config = dict(
    train_examples=195000,
    targets=['phase'],
    head_dim=64,
    layer_scale_init=1.0,
    parallel_block=False,
    pooling='mean',
    loss='cross_entropy',
    residual_init='none',
    beta2=0.999,
    precondition_frequency=25,
    one_sided=True,
    grad_clip=0.5,
    warmup_steps=150,
    weight_decay=0.0,
)
Rows from block 9 of a small image classifier, named by matrix and row number. Rows with one number belong to one neuron. Each number is 128 + 32 x the weight over its row's rms, rounded and kept within 0 to 255. All counts start at 0.
After each neuron's rows are labels from the 100 images, of 14976, where the neuron reaches its largest size: "peak on" is the class under the peak. Only what is clearly more common there than usual is listed. The data: rendered made-up planets. In brackets: how many of the 100.
# gate: MLP gate (model.blocks.9.mlp.gate.weight, 768x192), inputs 0-95
# fc1: MLP up (model.blocks.9.mlp.fc1.weight, 768x192), inputs 0-95
# fc2: MLP down (model.blocks.9.mlp.fc2.weight, 192x768, transposed), outputs 0-95

gate.7 [114 177 109 137  94 102 143 187 123 102 172 139 164 189 113  78 189 119  82  41 122 169 159  93 115 152 127 154 135 127 152 126 145 136  84 162 100 141 103 131 171 122 101 135 139 196 131 127 136 156  90 174 134 183 160 143 102 158 141  81  91 131 131  79 113  91  94 177 139 116  90 160 136 116 114 182 118 108 125  93 120 178 166  92 143 139 136 138 123  92 153  92 100 154 178 160]
fc1.7 [164 186 189 139  87 120  92 132  96 122 151 130 201 194 123 164 175 137 176 149 138 141 118  93  80  95  92 175 155 108 165  83 153 160 135 162 125  92 173 138 140 120 127 195 108 169 149  76  88 136 119 143 114 147 196 104  72 112 172 153 127  79 134 118 141 134 113 145 151  84 173  98 111 109 161  80 140 104 146  94 128 132  96 149 169  78  62  81  81  71 146 168 181 135 149 116]
fc2.7 [ 48 140 151 166 177 102 142 148 133  66 164 116  59  88 154 129 121  94 124 143 126 136 127 115  75 187 136 162 138 107 135  64 121  60 113 148 119 156 112 151 175 189 143 164  93 159 149 186 163 122 121 171 144 109 127 164 141 123 105 127 155 174 132 169 121 156 160  81 139 101  56 127  84  98 145  94 172 153  90 116  73 130 132 163 110  94 126 162 103 158 102 146 157 158  50 142]
peak on: ring (28)

gate.599 [177 140 104 160  95 171 125 157 122 163 111 134 106 160  86 144 172 127 141 173 103 134 142 192 116  96 108 116 185  66 144 172 125 149 144 135 183 161 145 117 192 116 143 106 161 143  93 128 137 166 125 112 173  71 120  88  81 152  67 107 163 127 144 157  90  72 162  86  66 118  87 131 106 166 108 130 171 130 156 111 166 125  95 149 132 115 100 149 132 116 144 126 116 175 181  85]
fc1.599 [193 129 115 142 154 123  96 131 173 183 130 104 171  95 152 124 126  79 116 140 128 113 136 167 122 110 112 163  67 136  93 119 130 129 124  98 157 131 133 151  96 165 173 119 114 123  92 151 145 108  98 158  90  91 154 162 154 125 144 122 121  94 128 110 166 188 148 105  72  95 112  81 142  98  92 129 147 154 121 186 141 157 127 139 140 108 122 157 161 154  76  85 120 106  82 167]
fc2.599 [121 134  89 165 113 143  69 144  70 116 165 120 113 148 177 126  92 111 163 179 143 120 132 149 109 172 139 178 116 149 104 123 140  99 168 109 125 149 175 111 102 156 101  93 128 164 176 106  66 114 176 127 110 105 146  71 155 126  86 160 113 169 134 145 125 147 134 134  89  92 113 113  91 142  74  87  92 178 140 168 139 144 120 102 144 133  94  78 162  85 183  67 104 159 173 161]
peak on: ring (28)

gate.260 [119 169 119 139 128 170 160 113 107 173 118 128 174  97  90 192  82 142  53 106 133 183  82 118 110 143  83 125 113  83 102 107 121 140 155 103 136 171 181  91 154 159  89 102 153 173 119  87 146  97 139 167 134  98 195 126 176  93 131 103 120  88  95 167 142 159 160 162 132 100  88 139 109 133  80  89 102  85 168 122 130 117 153 141 165 136 150  56  98 107 144 122  82 100 156 160]
fc1.260 [121 116 119 229  88 173 124 106 100 140 142 123 190 162  92 145 107  71 141 117 114  97  84 141  91  91 130 117 147 128 106 174 114 195  84 162  58 125 110 112  97 100  91 100 121 108 102  80  72  48  88 145  81  98 141 128 156 152 135 136  99 101 155 159 139 132 151 131 123 142 148 109  88 108 170 163 141 138 131 164 126 132 152 160 160 136  78  87  95  91 168 151 115 108 114  75]
fc2.260 [107 124 159 112 135  87 129 128 124 113 130 153 117 157 136  77 182 162 101 118 139 121 155 102 129  83 137  91 159 119 140 111 133 125 137  99 142 133 110 114 109 134 102 107 160 192  97 140 117 165 131 116 166 145 106 127  49 119 125 110  95 122 128 102 112 114 105 159  95  74 106 113 163 140 125 140 143 111 150 125 103 126 102 185 157 104 160 127 146 105 130  99 119 148 131 156]
peak on: ring (27)

gate.3 [112 118 128  88  73 149 167 155 131 142  69 120 122 193 144  85 153 114 136 183 110 107 135 163 102 101 189  92 119 122 137 183 100  84 212 145 129 158  93 170  63 129 133 149  66 137 107 112 140 139 102 161 148 122 133 133 137 133 127  75 102 128  60 134 117 163 136 143 144 166  71 207 149 107 159 135 110 111 143 129 141 117 154 152 122 126 150  62  63 107 168 150  95 179 134 138]
fc1.3 [178 103 144 111  93 149 173  85 139 133  95 143 140 179 196  95 107 127  99 111 162  92 133 153 167 136 158 102  79 105  95 169 122 132 204 141 141 191 105 117  82 134  66  82  64 166 112 122 132  91 164 134 142 158 142 137 126 117 168 122  78  78 109 111  81 183 106  99 132 180  66 128 188 107 182 128  71 135 119 105 214 130 136 148 127 154 104 104 144 112 127 105 104 151 157  81]
fc2.3 [132 151 170 130  66  83  67 157 142 126 140 149 154 151 130 150 151 109 116 137  95 114 133  93 124 177 115 126 153 115 149 200 125 151 113 143  38  69 130 106 142 103 153 106 154 145 104 139 118 102  63 144  94 167 110 140 126 138 113 141 209 175 181  48 178 119 113 181 171  96 176 133 144 169  61 121 122 116 117 118  79 119 166 145 163 143 102 163 123 138 115 117 109 115 109 116]
peak on: planet (96)

gate.119 [152 148 114 152 159 145 111 155 125 185 160 170 140 131 157  58 169 104  44  94 132 104 136 108 106 155 178 141  99 116 123 177 152 127  73 158 154 145 129 112 147 138 124 122 112 147  84 101 118 154 100 122 101 100 157 119 141 162  74 166 169 124 132 172 168 136 103 127  85 155 141 133 103 203 124 202 197 144 155 177 121  87 123 106 118 114 131 133 125 128 104  46  75 109  95 146]
fc1.119 [123  81 121 170  89  96 153 157  99 133 133 145 171 184 149 138 149 134  90 181 150 142  81 132 134 164 119 112  93 141 134 125 108 181 112 103 118 126  94 145 122  92  82 182  95 155 151 109  90 120 101 139 167 164 151 109 107  91 123  70  70 107 116 122 148  87 130 166 155 133 151 138 167  62  90 141 112 118 131 165 113 168 117 183 151 132  83  89  99  77 142 148  84 130 133 139]
fc2.119 [149 137 118  72 173 118  94  99 128 114 126  84 126  93 124 169  87 145 120 147 101 138 167 105 150 108 154 137 118 172 160 118 116 148  74 108 148  82 137 144 187 129 150 103 158 130 121 125 110 139 109 160 189 178 123 147 127 129 134 109 107  96 125 134 134 113 113 139 136 145 123 179 114 146 255 126 157  60 116 161 171  92 123  94 110 136 168 107 139 187  86 107 133 218 118 125]
peak on: ring (29)

gate.380 [104  96 186  88 146 142 167 157 146 150  81 141 106 155 155 113 182 117 169  94 120 131 124 139  78 138 151 138  94 123 146 199 169 133 187 140  86 181  88  97 119 145 129  76 105 128  75 145  83 131 185 142  85 125  99 158  99 148 124 106 137 255 141 163  89  80 163 168 100 133  58 162 170 160 135 142  85 157  86 101 112  71 124 151 112 170 129  82 111 188 141 128 115 166 137 123]
fc1.380 [163 112 164  43 134 122 158 141 135 156 140 125 176 180 177 116 133 136 158  80 132 106 106 136 112 133 184 172 146 111 103 190 162 144 210 151 117 165 121 103  86 128 145 103  95 129  86 135  77 126 166 120 106 160 116 135  98 145 103 125  90 192 144 207  95 125 120 152 132 173 108 119 156  80 143 107  91 171 109  98 162 103  98 178 113 152  92  37 149 137 146 132 119 143 170 148]
fc2.380 [142 170  97 150 126 123  93 111  94 101 142 132 125 147 128 121 152 132 180 125 102 148 113 102 126 152  92 112 110  93 104 106 122 110  91  66 135  73 151 155 118 134 101 214 143 152 120 105 196  74  85 154 132 143 131 144 130  83 124 124 156  60 173  39 144 128 106 168 158 138 149 153 104 128  77 117 150  85 163 126 108 163 115  88 135 124 148 160 164  77 102  96 149 128  90 176]
peak on: planet (92)

gate.581 [ 88 142 197  90 154 136 107 142 134 134 126  83 173 131 151 124 195 106 144 124 157  54  99 111 112 150 131 152 170 132 162 113 101  91 177 145 125 121 151 149 102 146 130 138 164 102 102 111 131  78 115 124 111 128 157 122  84 141 129 174 144 218  95 100 132 180 139 170 158 118  87  89 156 148 150  99 165 127 148  86 154 165 102 143 143 109 134   2  87 145 134 108 171 162 164 160]
fc1.581 [124 109 150  52 117 150 115 107  97 125 106 119 154 139 150 133 199 122 139 105 148  90 159  93 119 127 176  98 171 143  89 134  77 109 139 154 159 171 106 159 119 128 131 159 122 152 100 112 131 113 124 103  91 109 152 123 108 130 163 152 139  91 142 216 125 174 117 143 152 120 104  78 137 107  98  75 105 149 165  71 136 127 115 164 132 123 130  55 106 123 137 157  97 125 161 173]
fc2.581 [157 142  62 148  65 124  77 172 115 141 130 147 111 112  93 184  46 110 141 121 101 160  71 151 143 110 129 136  90  86 107 171 136 145 127  91  83 136  99 107 130 122  95 123 127 151 136 149  76  88 111 170 172 122  88 121 134 139  97 161 113 137 166  70  95  73 147 121 103 144 162 171  69 117  88 132 126 173 146 140  74 102 157  95  83 130  74 162 180 104 176  69 105  77  89 119]
peak on: planet (72)

gate.718 [ 69  73 150 122 132 107 172 172 171 104 107 177 137  76 112 144 154 161 111 176 124  96 172 133 108  81 162  86 139 149 192 114 183 154 163 126 128 133 128 106 117 131 110 161 141 146 137 149 187  96 111  92 141 153 168 157 123 114 148  48 145 169 146 164 144 108 172 146  84  92 113 113 122 152 119 211 183 159 140 203 137  84 102 133 146 181 103 100 113 108 160  90 118 107 125 105]
fc1.718 [125 106 165  73  95 103  93 170 163 115 189 122 185 109 127 105 129  89  92 100 151 157  91 171 156 135 151 147 119 172 177 119 144 115 112 135 144 132 168 182  67 128 138  99 114 159 150  92 122  74 117  84 163 173 158 121  75  83 179 126 158  91 120  78 141 160  52 160 175 133  88 144 126  87 146 134 163 133 150  89 100 100 145  77 129 124  66 134 126 128 143 119  87  71 146 176]
fc2.718 [104  71 147 179 132 107 164 159 107 130 193  92 140 151 139  63 147 177 141 159 195  82 166 135 155 126 117 173 119  86  96 112 112 120 170 132 138 116 123  63 144 159 153 123 103 126 139 160 185 115 140 153  50  88  90 162  75  95  61 115 132  57 113  89 187 171 108 115 134  95 119 133 112 148 159 114 140 195 131 116 130  89  95 154 128 131 136 154 146 146 116 165 144  95 128 168]
peak on: planet (68)

gate.298 [167 145 171 142  94 152 113 160 160 110 138 135 176 190 111 121 118 114 127 166  73 194 130 135 158  92 160 126 103 167 183 112 168 113 142 165  91 166  62  52 113  87 177 105 127  92 134 141 133 162 141 124 172 128 111 162 184 137 173 115 115 110 123  62 176 127 126 128  76 106 118 173 101 127 157 166 100 166 112 153  86 140  83 129 119 164 120 186 126  90 111 115  65  99 128  66]
fc1.298 [136 124 115 138 171 120 146  87  99 151 123 198 113 170 121 178 130 181 202  98 112 162 133  79 123  97 113  91 127 162 105  82 125 154 181 151 151  97 143 119 107 160 109 125 127 152 111  98 127 133 193 138 159 109 153  83 100 126 139 105  94 137 134 118 132 160  89 103  98  75  81 111 165 165  83  89 126 113  75 119  83 188 105 114 144 128 103  86 172  94 133  68 152  76 140  95]
fc2.298 [ 91 139 136 137 203 135 116 116 108  85 111 191 179 156 102 108 126 109  74 151 108  93 170 146 121 148 129 110  90 128 124 135 113 131 158 102 170 127 122 117 130  79 143 101 128 118  73 157 187  94 104 155 174 168 158 135 187  98  75 143  90  85 142  91 150 167 120 123 172 129 150 105 130 101 114 101 157 143  74 151 150 163 141 169  79 146 154 128 152 110 125 166 164 100 175 117]
peak on: moon (55)

gate.94 [160 115  82 108 145 101 106 111 167 124 139 121  88 173 110 138 124 152 113 146 113 107 111 220 107 154 124 153  78 183 218  92 181 120 144 188 171  80 107  83 165 124 101  76 149 177  92 137 110 175 163 127 187 127 113 134 182 110 149  92 143 153 144 147 176 161  82 188 151 108 162 130 113 121 166 122 161 138 112 159 126  89 157  92 127 148 150 182 161  83 112  70  84 116  87  91]
fc1.94 [155 131 103 148 162  88 157 119 142 109 134  62  82 157 124 148 158 184 210 177  83  91 130  94 181 160 105 170 145 123 118 106  55 110 178  79 124 153  86 108 125 214 152 140 111 158 118 138 111  80 175  86 148 113 112  87 157 127 185 111 120 171  88 187 129 147 142 115 147 175  73 123 158 197 115 127 163 123 104 132 109 114 108 132  88  86 137  91 188 117  83 130 131 125  85 111]
fc2.94 [ 80 163 144 151  86 142 148 141  86  83 125 134 125 117 113 144 134 133  53  99 134 110 155  96  47 142  95 108  95 119 108 107 187 198 108 163 167 135 156 188 163  81 122 131  60 140 130 124 172 170 124 110 134 141  86  58 145  81 107  98  84 178 194 118 145 137  95  81 164 144 117 102 170 126 158 140 138 136 172 123 174 113 106  79  94 187 141 171 148 119 113 135 124 164 165  96]
peak on: ring (55)

gate.214 [164 116 161  95 126 125 162 101 123 105 138 114 144 160 117 130  76 106  96 100  69  81 127 117 156 116 151 145  78 175 102 119  93 110 172 164 136 180 144 148  91  91  97 139 159  93 108 159  65 126 168 144 150  89 148 134 106  83 103 118 139 108 111 104 153 146 147 154 167 104 109 131 149  82 164 133 117 130 151 134 157 172 109  90  61  95 152 103 112 163 150 117 137 114 200 119]
fc1.214 [124 133 115 166 161 120 143 164 177 134 183 125 161 133  91 163 141  85  97 128 119 158 138 111 131 155 128 190 108 103 128 144 103 173 153 101  74 166  93  64 127 105 131 160 159  97 144  64  72 112 164 140  89 118 196 154 143 128 124 101 143  93 172 161 126 101 174 184 172 175  81 171 114  55 111 125 119 120 141 126 195  51 120 156 155 113 126 125 140 140 171 170  67  84 150 156]
fc2.214 [165 159 155 129 156  98  71  79 141 127 121  96 149 143 155  86 131 119 117  92 142 189 137 151  93  91 170 110 104 129  79 155 134  96  80 119 159 116 133 130  90 119 141 111 132 141 178  92 161  45 103  96 119  97 168 135 159 101  85 192 166 164 111 151 136 133 151  79 127 101 122 153 128 171 179  62 127 102 137 111 158 103  85 177 119 127 145  98  98 123 113 103 119 122 139 148]
peak on: planet (56)

gate.760 [120 125  99 157  95  83 133  96 158  92 152 102 132 119 128 177 112 106 113 110  83 106 114 163 156 112 171 130 169 160 134 156 103 124 104  75  95 128 185  77 103 172 165  82 164 141  87 164 100 119  87 106 183  77  78  91 152 141  79 152 147 100 107 157 124  91  92  96 114 158 137 117  79  86 154 152 142 182 133  91 101 159 133 102 193 136 118  75  92 152 157 127 129 126 141 168]
fc1.760 [112 104 147 108 146 119 186 156 147 107 134 151  76 145 105 113 125 103 109  77 123 112 129 145 119  92 169 129  83 131 178  76 118 131 134  88 180 118 134 203  86 106 122 140  92 150 176 122 151  92 112  90 117 158 117 150  79  70  84  83 139 127 153 125 173 189 158 137 197 174 174  97 135 138  95 100 159  64 157 129 150 185 121 110 148 108 176 151 170 125  68 116 105 194 106 106]
fc2.760 [ 67  84 129 168  91  86 112 103 179  98 160 130 167  99  74 131 118 100 149 115 152 163 128 157 175 170 129 111 172 163 110 166 158 114 111 136 129 150 138 156  99  49 132 109  89  94 153 101  96 118 189 114 164 132 159 116 162  95  85 148  99 150 142 136 153  74  88  82 100 118 144 145 144  76 153 172 131 177 159  96 152  91 164  95 113 155 110 134 115 145 148 183 137 122 124 122]
peak on: ring (82)

gate.577 [ 85 112  90 123  95  92 143 134 110 126  99 135 118  71 131  88  79  90 156  86 170 113 123  99 154  90 156 110 161 103 117  80 107 133 156 129 138 100 123 146 113 158 137 160 148 168 109 159 194 141 178  66 164 134  84 165  78 106 166 106 103 132 101  92 160 100 108 167 178 102 112  92 122 154 142  88 147 119  84 181 181 116 153 118 108 125 103 121 138  93  98  81 130 125 118 147]
fc1.577 [130 161 114 133 107 129 122 101 147 110 129  87 136 110 143 113  98 110  97 131 172 183 106 113  59 130 113 167 122 105  65 145 158 117 185 123  96 151 129 110 115 128 118  97  95 174 135 159 116 162 171 143 199 161 137 137 203 123 137 121 144 129 139  91 115  87 100 140 143  82 162 130  52 167  25 164 100 104 114 166 149  84 160 137 155 129 137  92 144 125 147 101 104 169  90 184]
fc2.577 [163 106 149 107 118 185 136 123 125 117 159  90  98 146 144 109 120 109 105 102 127  69  81  96 155 133 115 102 123 177 123 176  48 118 127 132 112 145 158 190 138 116 125 108 130 148 178  72 191  97  84 119  69 114  92 166 153 149 185 187 126 120 115 136 159 148 150 107 149 138 100 136 132 129 246  51 138 129 145  98 122 161  90 113  55 153 183 112 140  66 102 146 114 156 149 149]
peak on: ring (41)

gate.761 [169 141 101 163 153 130 204 130 129 104 114 102 138 130 121 116 124  97 117 182 109 117 188  93 100 130 133 143 113 164 156 107 164 169 133 144 144 161 142 128 101 106 114 114 170  84 142 142 114 177 145 152 125 171 151 118 154 172 177  37 145 161 120  70 129 146 147  95 146 149 177 122 104 149 145 150  65 159 110  93 125 151 102 118 149 125 159  74 116 121  89 120 160 122  87  65]
fc1.761 [112  76 171 164  89  77 124 152 126 137 127 179 108 143 136 194 168 153 128  72 113 148 111 152 189 141 125  62 156 147 173 144 132 134 129 138 178 103 114  78 163 106  67 137 104 103  96  78 149 124 152 190 102 154 106 120 134 118 101 125 148 171 110 139  93 116 167 110 119 109 152 102  84  69 127 167 132 152 114 152 134 115 111 130 138 124  98 203 154  74 174 123  76  82  82 167]
fc2.761 [180 183 124 127 182 144 152  98 100 111 109  95 158 142  38 127 122 142 108 152  84 148 142 108 151 154 147 131 176 143 124 136 186 124  95 120 133 131 155 160  88  95 131 106 156 159 124 140 130 173 120 137 121 132 118 132 144 128 160 109 164 154 151 135 123 136  90  82 127  84 162 171 121 115  63 216 159 133 156 188 157 124  81 150 122 117 133 130  94 103 127 102 108 104  86  70]
peak on: planet (61)

gate.218 [119 136 134 117 107 156  83 164 184 172 153  70  62 185 121 123 154 138  90 163 144  91  70 102  88 144 207 111 131 127 144 144 154 166 149 140 164 133 156 113  84 134 107 141  91 149 147 113 143 163 115 139 123  92 152 137 129 131 112 109 127 103 110 134 141 148 162 143 116 146 112  62 127 109 135 171 119 220  79 134  70 102 139 135  97 117 133 190  98 182  88  71 111  98  97 145]
fc1.218 [134  97 160 148  94  87 146 172 151 108 143 120 246 116 169 167 100  65 170 141 112 170 106 141 109 133 144 162 188 169 161 148 160 125  72 106 129 131 139 125 165  92 145  99 117 157 125 134  68 103 165 165 117 122 161 148 157  75  84 126 132 193 114 133 104 122 174 104  85 142 168 145 121 117  99  90 172 128 144 120 148 123 189 190 184 151  92  68 136 117 123 127 133 125 130 144]
fc2.218 [ 98 141 172 124 155 143 118 146 150 119 131 110  53 103 114 150 127 148 126 127 144  92 145 139 170 122 117 114 122 112  70 120 135 146  99  94 117  96 160 184 147 131 118 117 122  81 150 139 123 111 137 136 137  99 168 133 114  92 104  95 120   8 110 201 128  96 165 103 173 163 159 126 175 143 184 159  91 163  80 121 140 162 137 120  71  82 163 139 125 169  81 142 134 166 153  91]
peak on: planet (67)

gate.703 [162 190 143 121 152 112 140 171 125 141 111 168 108 125  79 153 141 162 136 159 100 127 135  92  78  94 124 155 140 138 188 102 144  81 138 174 220 112  98 145 144 144 107 111 119 111  87 147 111  90  84 165 163 150 100 149 114 113 162 147 144 134 202  95 137 174 160 130 163 125 133 104 125 137 130  75 159 111 129 100 135 145 148 140 122  85  95  96 134 122 153 122 108 129 128 112]
fc1.703 [ 80 171 133  89 158  87  71 132 104 116 100 125 126 137 146 117 131 185 164 193 147 133 147 139 144  83 143 156  98  66 142 158  75  83 144  95 125 142  64 154 107 202 108  60 118 162 112 180 128 118 150  94 185  86 103  75 140 122 143 139 100 167 137 143  73 110 129 137  97 130 104 145 163 142 156 145  99 129 131 167 162 157  97 128 144 106 170 177 105 208 170  78 159  97 133 170]
fc2.703 [ 99  66 166 117 108 141 163 137 189 113 185 107  55  96 174 143 113 123 133 117  85 155 108  92 118 165 177  97 146 111 104 110 108 118 110 181  82 105 156 158 134  98 110 121 109  87 134 130 118 165 114 153 109 112 116 139  91 126 109  91  89 169 125 146 122 108 128 135  85 131 108 133  81 143  82 129 111  54 146 146 118  50 180 118 154 122 122 146 165 135  95 126 107 131  75 123]
peak on: ring (58)

gate.25 [134 119 124 138  99 157 126 146 146 133 149 155 146 112 133 129  94  98  76 162 140  86 175  88 148  67 132 120 173 168 130 175  99 112 154 168 132 126 133 111 138 136 129  87 121 173  85 178 124 147 121  94 102 150 119 177 137  97 114  92 118 188 153 155 158 133 138 139 122 126 120 146 158 132 141 107 121 119 138 167 118 162 142 148 132  78 148  55  70  65 159 111 145 106 162 116]
fc1.25 [137  99  95 167 116 130 110 172  74 132 129 178 147 127 159 139 131 127  91 114 119 157 122  95 120 158 124 121 143  68 108 153 169 156 104 158 182 138 139 139 138  65 144 100  86 117 110 141 121 101  89 119 131 119 180 159 144 115  78  97 161 125 212 185 164 131 106 119 196  98 162  91 119 150  75 103 168  92 116 142 104  85 155 123 122 145 157 145 127  77  96  78 130 152 126  98]
fc2.25 [115 123  69 147  87 102 142 131 101 124  94 181 133 160  71 150 154 130 123 111 107  58 163 171 140 128 170  91 131 127 152 100 102 143 123 148 129  98 157 199 152 149 167 142  99 106 117 146  73 156 163 167 166 111 152 119 145  83 152 137 142  76 154 129  95 150 151 138 152 153 123 118 102 126 112 137  86 119 118  90 120 109 185 134 113 111 109 182  98 107 143 128 153 140 129 133]
peak on: ring (72)

gate.616 [118 119 186 162 127 130  73 156 148 166 120 147  68  66 139 163 130 186 116 125 168 132 126 143 157  55 153 153 129 136 163 144 151 167 127 126 131 144 110 110 151  94 141 130 121 121 133  98  63  98 109 182 154 192  99 116 100 116 182 115 151 216 124  76 136  98 127 120 107 129 134 107 153  80 131 146 148 163 129 108 165 192  76 118 168 151  83 175  96 121 180 111 162  98 120  88]
fc1.616 [138 111  90 148 167 113 125 164 175 109 122 129 106 109 120 176 183 137 175 154 141 123 177 111 123 149  87  67  76 132  43  62 120  82 179 161 104 114 156 183 143 191 171 121  97 118 134 160 158  93 138 101 181 133 125  85  73 144 172 172 115  62  74  72 120 114  99 114 125 119 159 167 141 113 165 174 102  85 142 187  94 149 156 156 146 132  94  95 107  93 171 176 164  97 137 133]
fc2.616 [116 121 130 137 123 118 161 127 139 133 135 126 153 153 158 152 145 140 163 137 115 128  96 149 114 149 104 169 144 104 112 119 110 143 146 136  90 109 177 145 114 147 110  97 114 151 124 136  66 101  90 161 113 118 130 137  92 106 106 119  91 175 104  98 125 133 134 147  94  85 161 129 121 106  54 129 121 102 142 132 141  98 136 156 162  96 104  91 156 129 134 119 115 103 141 148]
peak on: planet (49)

gate.339 [127 102 157  87  73  90 115 135 119 152 138 116  81 128 195  87 138 107 150 112 124 127 128 190 118 124 136 177 115  94 126 160  91 122 157 121 100 168 131 156 126 140 106  52 149 130 150 119 156  92  94 153 104 116 167  87 242 190  95 130 144 163 151 128 114 133 113  93 153 153 139 116 152 164 158 218  94 140 131  79 136  92 142 151 198  97 167 176  89 115 112 111 134 122 126 142]
fc1.339 [178 116 142 136 119  91 174 137 162 153 123 147 148 176 109 205 140 118 134 124 128 157  99 155 103  76 107 165 167 102 155 163 132 130 103 116  96 149  96 104 109  91  83 150  95 147  73 107 102 145 111 185 161 159 159 125 182  81 153  58 104 124 144 114  96 110  73 138 122 170  85 160  89  63 101  88 123 182  88 146 149 115 161 179  91  87  89 149 124  87 207 109 102 143  81 103]
fc2.339 [ 96  61  71 170 119 129 106 170  91  93 156 133  94 131 113 132 114 152 122  90 115 160 127 142 126 135 145  95 144 160 101  86  97 109  97 161 133 139 138 167  96 139 111 115 184 137 104 109 172 159 101 142 126 128 200 175 115 122  79  74 110 143 129 182 178 159 132 157 167 161 134 116 151 104 180 120 173 169 128 138 125  87 130 152 108 133 162 144 112 123  65 118  80 104 142 113]
peak on: planet (89)

gate.748 [ 69  85  79 109 168 123 173 190 147 109 184 163 185 146 130 145  88 174 187 177 117  98 177 168 180 133 166 101  88  96 118 142  88 118 170 109  62 173 155 121  97 153 105 166 165 137 109  91 137 133 178 103 117 152 121  76 129  68 136  75 172  96 113 103 115 116 149 144 104 100 163 122 123 149 175  67 156 107  91 156 118 147 166  86  78 101  88 103 119 175 131  94  80 135 168  89]
fc1.748 [108  93  72 138 140  89 171 125 113  93 117  88 108 119 124  81 121 136  63 168 165 139 149 142  52 155 117  88 163 154 138 111  88 120 151 111 106 142 140  99 127 130 139 144  86  43 134 167 149 186 151 116 153  78 185  89 172 117 134  94 152 133 116 119 120 129 131  99 123 123 154 107 158 183  95  84 174 132 154 141 146 110 128 169 106 102 133 157  92 104 108 140 134 159  62 164]
fc2.748 [102 119  40 161 103 100 161 102 147 142 165  77  77 121  97 130 154 170 163 103  94 103 103  56 172 114  99 106  95 143 147 142 122 130 144  91  99 206  65 135 150 155 136 131 138 154 184 128  89 162  93 134  89 159  67  92  89 121 156  34  94  81  93 197 158 137 117 125 135 132 207 161 152 123 174 126 140 142 121  90 107  99 140  83 171  94  67 130  99 159  91 142  91 168 148 162]
peak on: planet (85)

gate.163 [148 143 144 201 139 131 141 102 162 180 112  97 132 142 178  84 178 149  63 159 109 115 153 111 134 125 165 129 133 111 132 137 147 130 124 120 159 117 173 119 121 100 109 185 113 100  90 145 146 129  76 127 110 111 145 152 127 108 167 172 142 153 141  62 153 154 105 126 166  76 109 118 155 172 176 209 143 108 128  94 128 124 126 237 121 121 120 152  62 109 141  76 147 113 161  58]
fc1.163 [ 76  96 186 116 184 184 114 195 133 118 121 156 129 168 164 126 149 175 116 159 127 122 179  53 109 143  87  96  86 164 103 114 102 102 140 125 124 169 104  97 141 107  74 167 125  60  65 143 144 125 174 113 117 129 153 116  44 145 121 162 143 152 100 102 132 154 117 129 113  92 111  98 115 117 136 162  88 177  53 122 156 116 126  89 149 162  87 123 120 141 147 108 159 128 160 101]
fc2.163 [113  83 152 190 133 179 150 191 131  87 148 128 149 184 125  88 186 148 113 148 126 157 143  93 122  99 121 151  93 159 135 107  57 100 120 139 103 124 106 138 153 108 107 129  98 120 146  88 144  89  92 128  88 110 140 133  80 113 133 142 121 149 108 132 111 128 117  76  85  97 136  82 125 121  64 180  97 142 134 153  95 113 110 138 133  78 117 135 158 119 133 173 127 110 147  67]
peak on: planet (53)

gate.414 [ 62 128 126 167 190 142 137 165 179 185 108 148 117 139 126 108 128 169  79 163  65 167 104 146 121 149 118 149 109 138 115 166 169 160 122 103 123 169 161 132 112 150 175  94  59 150 160 179 133 169 154 187 141 145 161 138 142  97 133 118 120 135 127  94  98 145 137 118 136 127 148 101 115 109 112 161 125 185  55 134  91 137 127 179 131 137 122 126  87 128 128  86 107  81 101 129]
fc1.414 [108 102 150 149 155 116 106 138 115  98 171 147 117 160  77 173 111 139 101 123  66 194 142  69 130 160  66 187 110 139 122 151  80 126 137 111 110 167 152 145  97 134 140 101 119 122  95  73 130 140 149 146 127 158 181 134  71 140 149 138 105  95 123 120 168  93  81 102 168 165  99 176 105 119 205 161 130 144 110 104  54 134 108 162 127  92 120  92 106  56 153  78 139 126 120 123]
fc2.414 [164 153 123 113 223 173 136 106 157 136  99 137  94  97 124 179  83 150 121 146 123 128  67 142  84 157  90 185 140 131 157 121 147  95 118  98 118  76 106 133 166 103 129 134 106 125 130  89  99  47  94 147  67 137 134 155 191 134 109 173 118 184 142 151 150 141 103 174 155 168 150 124 140  93  82 118 120 126 154 169 135 142 163  93 104 136 142 173 165  86 161 142 126 117 137 141]
peak on: planet (80)